A small encoder-decoder audio transcriber, trained from scratch.
Training: cautious_adamw at rate 0.0018, 5600 steps.
Rows from block 5 of the audio encoder of a small encoder-decoder audio transcriber, named by matrix and row number. Rows with one number within an expert belong to one neuron, the router's apart. Each number is 128 + 24 x the weight over its row's rms, rounded and kept within 0 to 255. All counts start at 0.
Before each expert's rows are labels from the 100 clips, of 14976, where the router gives the expert most weight on average: "peak on" is the class under the peak. Only what is clearly more common there than usual is listed. The data: telephone keypad tones over noise or synthetic speech.
# router: router (encoder.blocks.5.mlp.router.weight, 8x256), inputs 64-127
# gate: expert gate (encoder.blocks.5.mlp.gate, 8x64x256), inputs 64-127
# up: expert up (encoder.blocks.5.mlp.up, 8x64x256), inputs 64-127
# down: expert down (encoder.blocks.5.mlp.down, 8x256x64, transposed), outputs 64-127

# expert 6
peak on: key "9"
router.6 [ 73 128 161 144 102 158 129 144 123 127 165 126 101 106 186 111 131 105 117 130 116 116 130 123 160 130 166 125 139  94 151 115 125 114  42 176 120 114 119 117  90 129 109 129 163 141 165 118 162 167 143 138 110 118 109 112 137 131 142 141 167 107 138 103]
gate.0 [165 129 115 169 136  87 180 165 109 128  91 114 155 139  98 129 119  78 109 161 131 154 150 149 150  80 123 131 144 137 125 105 135 118 130 100 153 140 121 130 136 127 130 149 117 106 105 155 146 113 102 143 118 138 122 129 149 159 115 111 118 123 125  99]
up.0 [102 143 128 120 107  90 120 119 119 143 145 142  95 188 154  92 156 147 113 169 107 130 144 133 127 115 123 159 152 124 182 146 120 104  99 142 113 103 144 161 124 130 114  99 134 112 140 125 156 110 144 111 108 151 137 114 150 137 134 119 113 135 124 148]
down.0 [174 128 143  97 124 136 125 130 153  94 124 130 154 116 120 132 127 112 155 139  87 110 138  93 134 162 148 163 131 128 152 133 153 136 130 117 142  98 151 141 129 140 152 150 118 135 134 155 109 174 119 128 132 110 182 154 105 110 109 107 147 105  91 133]
gate.1 [120 128 165  87 126 117  96 105  93 136 157 125 128 109 128 132 140 111 157 110 138 134 113 124 163 113 140  83  89 114 160 136 131 157 111 116 134 164 123 148 131 105 158 181 138 127 150 104  97 143 127  98 124 144 127 111 117 103 108 111 137 142 131 132]
up.1 [138 133 121 143 112 140 139 115 127 134 131 144 128 131  89 124 144 178 149 134 165 137 120  88  90 135 101 131 158 111 173 127 125 121 119 155 117  81 114 133  88 147 140 123 133 143 151 105 118 180 147 122 100  82 141 129 160 134 146 126 133 129 128 117]
down.1 [123  95 110 157 130 112 133 146 128 150 114 142 139 187  98 152  93 132 103 145 162 141 124 102 166 132 158 142 149  97 190 114 137 133 121 158 135 155 127 132  83 162 159 118 140 102 136 162 120 128 175 157 105  99 134 164  81 155 154 138  90 149 162 134]
gate.2 [ 91 142 124 114 143 110  88 130 133 109 183 172 137 149 131 141 102 148 142 165 118 137 127 131 128 131 101 167 108 144 107 117 139 122  78 157 147 114 115 105 146 158 151  99 129 121 137 104 118 114 155 147 130 151 135 132  96  87  71 107 164 135 122 139]
up.2 [132 130 102 105 143 129 106 119 135 130 105 107 120 137 137 119 168 156 115 148  88 178 142 147 143 141 139  93 135  93 129 162 153 165 138 118  93 114 106 140 110 108 132 127 147 135 114 196 122 127 127 133 123 152 127 100 137  84 169 126 183 136 147 162]
down.2 [133 127 154 149 164 107 146 103 121 190 130 168 125  86 135 118 108 141 137 139 140 144 153 146 130 168 162 129 162 149 151 147  86 126 141 127 141 153 143 107 129 150 167 118 122  95 151 135 141 165 101 131 103 124 133 140 120  96 119  92 103 121 131 109]
gate.3 [123 119 122 103 122 154 160 131 133 123 121 170  96 144 196 104 126  71 152  89 128 104 137 156 129  98  96 123 135 123 182 148 113 117 168  95 149 155 162 167 124 103 119 140 107 100 105  98 130 107 168 126  93 145 146 165 168 122 160 124 156 145 131 136]
up.3 [143 151 140 171 105 127  81 129 129 136 110 131  93 143 130 109 121 154 123 205  87 154 156 161 169 134 137 130 123 111 102 145 113 152 117 125 130 118 102 142 116  94 148 128 144 102 155 134 132  73 137 146 136 120 134  87 135 134 129 103 157 132 141 130]
down.3 [111 137 130  87 146  78  93 135 161 149 109 140 124 121 162  80 103 171  85 134 100 101 132 114 170 112  99  97 142 135 103 107 147 131 151 160 146 129 181 148 157 121 107 109 144 108 102 117 132 118  88  64  71 137 103 129 117 125 145 129 116 127 126 134]
gate.4 [141 131 164 138 122 118 176 111 142 131 120 146 128 148 113 134 128 162 112 153 115 136 166 131 100 152 154 114 109 118  81  88 152 176 136 106 122 112 141 159 152 139 118 147 111 117 145 115 151 152 125 152 101 114 159 160  96 172 136 157  90 162 168  97]
up.4 [121 133 136 106 120  87 128 123 136 131 109 155 126 126 131 121 144 112 142 140 122 124 127 139 116 128 164 103 140 107 105 115  83 133 132 128 119 116 168 143 117 140  94 139 131 111 166  75 104 108 111  92  94 129 133 128 134 101  79 165  73  92 168 103]
down.4 [166 130 162 160 150 159 146 119 103 141 149 147  95 122 171  88 110 125 143  92 137 141 122 139 117 162 129  94 129 128 135 110 135 111 153 130 121 139 148 148 103  75 118 135 124 135 211  86 117 157  89 142 160 160 150 127 149 133 160 114 116 138 140 144]

# expert 3
peak on: key "B"
router.3 [134 114 116  97 158 133 142 120 148 102 100 139 141 189  84 154 130 148 110 135 119 136 124 113  79 138  85 121 141 172 112 114 118 127 131 116 152 118 146 142 180  95 136  86 147 172 120 140  93  89 110 151 135 121 123 160 110 131  86 130  74 121 122 148]
gate.0 [148 101 108 171  73 102 123 135 151  90 122 155 100 124 113 145 126 115 115  97 124 148 152 100 109 110 168 127 125 181 122 129  88 153 112 151  84 157 161 123 178 185 116 138 140  99 110 114 106 124 140 114 126  96 159 111 124  80 123 144 121 101 130 136]
up.0 [126 135 130 114 137 127  99 104 138 140 120 140 134 106 122 112 133 146 131 181 174 121 142 110 178 144 140 134 130  93 123 131 152 157 109 126 108 156 117 116 109 106 170  55 102 168 107  97  96 109 109 102 118 132 125 111 156 148  99 122 115 145 114 114]
down.0 [112 107 144 155 109 110 133 139  98  82 142 125  99 123 106 113 103 113 149  82 102 105 125  90 157 130 103 143 121 165 162 111 124 103  90 116 123 133 136 108 130 171 183  88 147 144 107 114 128 162 110 122 120 121 139 159 159 159 124 115 174 120 148  90]
gate.1 [131 101 115 148 131 161 150 161 127  95 121 148  99 169 113 188 121 131 140  95 172 150 127  90  96 155  97 148 156 160 183 124  87  88 103 160 148 120 137 143 187 156  83 100 138 120  86 114 129 129 144 142 140  89 102 160 133 153 119 122 102 107 125 148]
up.1 [118 144 129 101 123 104 111  83 128 166 142 121 157 102 159  57 134 125 106 145  80 102 136 170 170 104 148 111 103 105  64 133 173 164 164  97 117 132 131 114  77  86 162 154 118 151 176 125 122 123 107 117 114 174 142  93 131 115 124 145 149 165 114 113]
down.1 [158 141 108 160  85 134 124 122 121  93 114 114 158  94 135 162 128 118 136 147 169 116 119 105 148 134 182 128 120 125 175 131 141 151 108 138 110 144 151 117 127 127 139 189 102 113 123 130 154 134 157 159 124 112 199 121 135 105 131 138 109  92 134 133]
gate.2 [171 125 123 114  87 100 113 103 144 148 135 149 177 110 138 154 106 125 150 162 130 118 142 131 134 133 148 132 100  90 142 133 113 162  89 119 167 160 119 107 120 133 177 176  97 103 166 143 128  86 120 111 118 122 156 111 109  97 103 132 135 104 147  72]
up.2 [148 127  95 147 127 131 137 157 125 108 118 121 108 135 101 195 118  99 140 124 153 130 117  86 110 128 145 144 120 141 162 144  83 132 112 134 106 156 136 166 158 163  99 135 113  89 110 116 160 113 123 130  97 120 144 128 128 128 121 122 113 102 127 148]
down.2 [157  87 104 141 110 130 147  89 122  86 130 161 116 130 142 145 121 109  98 146 131 102 172 104 119  74 136  91 134 121 118 151 120 201 100 149 118 152 142 121 112 164 141 174  70 133 127 122 134 155 116 156  92 123  96 139  94 108 135 146 113 108 157 130]
gate.3 [132 107 126 133 152 115 125 112  90 165 110 102 138 164 114 139 112 155 113 106 165 126 142 121 147  96 166 134 138 137 120 130 110 140 142 111 145 151  55 107 113 154 117 172 132 109 106 121 114 139 177 142 167  90 153 100 147 101 106 145 158 121 130 129]
up.3 [136 143 123 102 141 162 129 121 112 158 147  94 165 136 168 118 129 112 133 111 113 112 105 129 131 103 129 127 141  69 143 106 154 124 125 101 115 148 100 121 148 121 150  71 137 118  86 157  65 123 153  85 111 168 120 102 154 124 151 132 142 146 129 104]
down.3 [131 110 108  81 129 128 124  81 108 114 146 151 133 131 148 131 137 132 111 137 122 146 151 170 170 123 160 134 119 137  67  78 140 120  95 135 142 167 116 120 113 121 126 162 149 145  88 137 129  92 148 110 142 158 115 100  83 143 139 131 157 106 141 139]
gate.4 [132 157 147 153 119 126 117 128  93 161 135 132 123 104 157 132 124 127 159 132 130 128 135 150 149 115 157 144 129  70 132 132 148 110 103 122 112 141 124 112 105 130 118 125 111  71 121 149 194 110 141  92 149 169 117 117 146 132 163 109 206 105 155  93]
up.4 [135  85 154 131 157 166 149 115  99 130 137 158  84 173 147 120 101 153 136 112 127 146 160 156 129 115  98  98 148 113 123 131 128 146 124 156 158 138 111  99 134 115  84  86 145 145  98 135 132 110 133 120 132 142  79 144 150 158 144 119 154 128 165 128]
down.4 [155 182 146 161  99 147 122 117 107 153 142  96 165  83 156 142 128 119 140 157 151 131  95 147 137 152 148 131 141  94 167 131 103 137 125 130 114 116  93 107 122 136 127 136 109  81 136 149 148 142 150 107 143 150 188 116 156  89 167 111 172 104 153 102]

# expert 5
peak on: key "0"
router.5 [113 120  99 137 167 109 137 120 107 125 156 144 110 109 111 123 107 100 134 111 152 145 154 169 122 157  84 118 124 130  97 165 139 129 175 126 116 154 138 151 109 136 115 127 101 104  95  93 133 135 144 102 122 151 122 124 149 102 150  97 132 173 107 145]
gate.0 [121 132 153 110 106 158 124 115 140 145 121 103 152 135 172 118 121 166 108 150 101 125 119 130 171 159 157 146 127 130 108  92 132  91  96 138 157 120 149 116 101  91 122 138 142 148 177 128 135 107  84 118 116 130 111 110 137 106 119 154 170 154 123 111]
up.0 [131 153 125 104 137 125 134 132 125 109 127 135 134 161 125 110 105  89 123 115 129 150 142  96 116 116 138 129 172 159 130 142 117 161 149 112  97 105  72 152 172 168 146 103 134 157 108 135 101 155 158 118 123 124 137 143 118 155 138 123 103 143 132 201]
down.0 [128 119 101 158 138 156 118 134  85 133 113 127 105 121 124 110 104 152 147  82 148 185 148 158 126 143 119 125 167 125 145 161 138 121 128 154 146 131  98 102 113 132  98 138 159  76  48 112 140 165 137 142 157  86 133 145 140 108 143  97 174 127 147 114]
gate.1 [138 111 131 119 124 149 140 124 135 102  72 172 137 172  74 131 120  80  78 123 113 118 136 159 162 127 116  98 124 118  81 138 120 151 132 122 107 176 125 130 119 147 157 155 135 155 149 152 119 133 144 114 137 157 126 149 140 141 118 118 108 146 109 151]
up.1 [172 107 129 161 133 153 155 106 114 126 122 108 100 133 108 152 116 180 117 141 123 112  91 113 121 117 119 104 165 174 118 110 173 104 106 128 146  98  94  97 139 161 126 161 126 109  93 106 115 163 110 164 118 107 122 152 162 126 122 133 114 133  96 124]
down.1 [132 105 106 143 115 110 169 142 101 127  93 172 109 124 143 138 147  97 118 130 155 101 102  97 113  77 122 122 144 153 119 156 154  85  77  89 159 104 115 153 137 143  93 135 141 105 143 125 133  90 179 118 143 141 141 171 156 139 136 157 170 159 127 168]
gate.2 [115 114 152 145  96 128 106 173 150 109 138 108 119  80  72 122 144 125 148 175 164 113 146 148 141 149 155 182 104  69 126 145  64 122 113 131  99 129 123 130 136 113 156 154 104 100 132 154 134  69 142 137 137 150 132 112 125 131 105 116 127 123 170 139]
up.2 [119 119 139 118  95 125  78 129 138 108 165 138 116 118 147 134 131 149 107 129 126 138 136 178 106 148 167 181 126 102 116 108 104 118 118 158  72 109 162 124 125 132 129  98  65  59 104 153 170  97  99 115 120 141 127 120 128 142 141 151 159 128 167 110]
down.2 [139 146 130 142 149 137 143 128 172 136 105 134  97  94 134 114  87 134 124 111 112 141 150 129 127  99  89 109 117 123 129 115 121 162 142 122 131  97 102 131 145 106 117 138 172 163 135 125 101 171 129 125 165 105 100 169 145 153 134 123 108 138  82 144]
gate.3 [185 126 151 142 120 160 173 105 150 120 121 152 148 149 109 136 135 122 104 137 107 129 132 105 170  87 166 120 104 123 165 133 130 113 139  51 141  94 118 111 145 138 138 163 152 140 118 167 125 134  80 122 137 153 106 101 134 104 148 155 102 141 166 128]
up.3 [124 140 111 117 123 136 125 131 120 127 106 142 151 133 148 173 129 113 156 111 142 147 125 135 123 147 114 126 131  84  95 134 151 132 172  80  91 158 137 152 151 116 136 100 163  90 114 156 148 114 110 133 157 139 138 135 140 116 166  58 128 131 149  97]
down.3 [ 98 143 172 124 116 119 103  83 106 121 146 143 119 151 111  99 125 151 151 132  95 148  99 143 141 160 118 134 130 123 167 131 141 177 106 116 145 117 118 130 147 109 174 129 156 101 148 186 116 108 122 142 119 138  98 164 117 134 132 117 128 132 193 103]
gate.4 [110 164 143 105 118 114  99 152 167 158 124  96 124 120 173  85 139 133 131 136  96 116 147 135 128 157 147 155 135 122 115 134 124 148 138 144 136 118 120 123 130 105 142  98 130 138 175 133 131 132 125 118 132 132 112 109 142 121 106 152 149 135  87 127]
up.4 [ 97 142 131 134 159 106 114 165 130 148 158 122  92 131 153 122 127 119 142 116 121 170 166 167 131 154 109 145 153 111 111 152 125 116 161 158 123 148 127 120 113 105  96  98 136 102 111 128 163 162 155  99 164 162  87 118 155 112 129 121 154 141 123 167]
down.4 [108 121 155 103 120 138 134 144 129 162 101 121 134 143 193 116 150 135 107 164 125 102 150 108 112 122 141 124 137 129 131  84 118 117 104 167 141 130 136 111 126 119 156 117 129 157 169 122 113 121 100 106 134 153 105 104 129 169  96 169 141 128  99 175]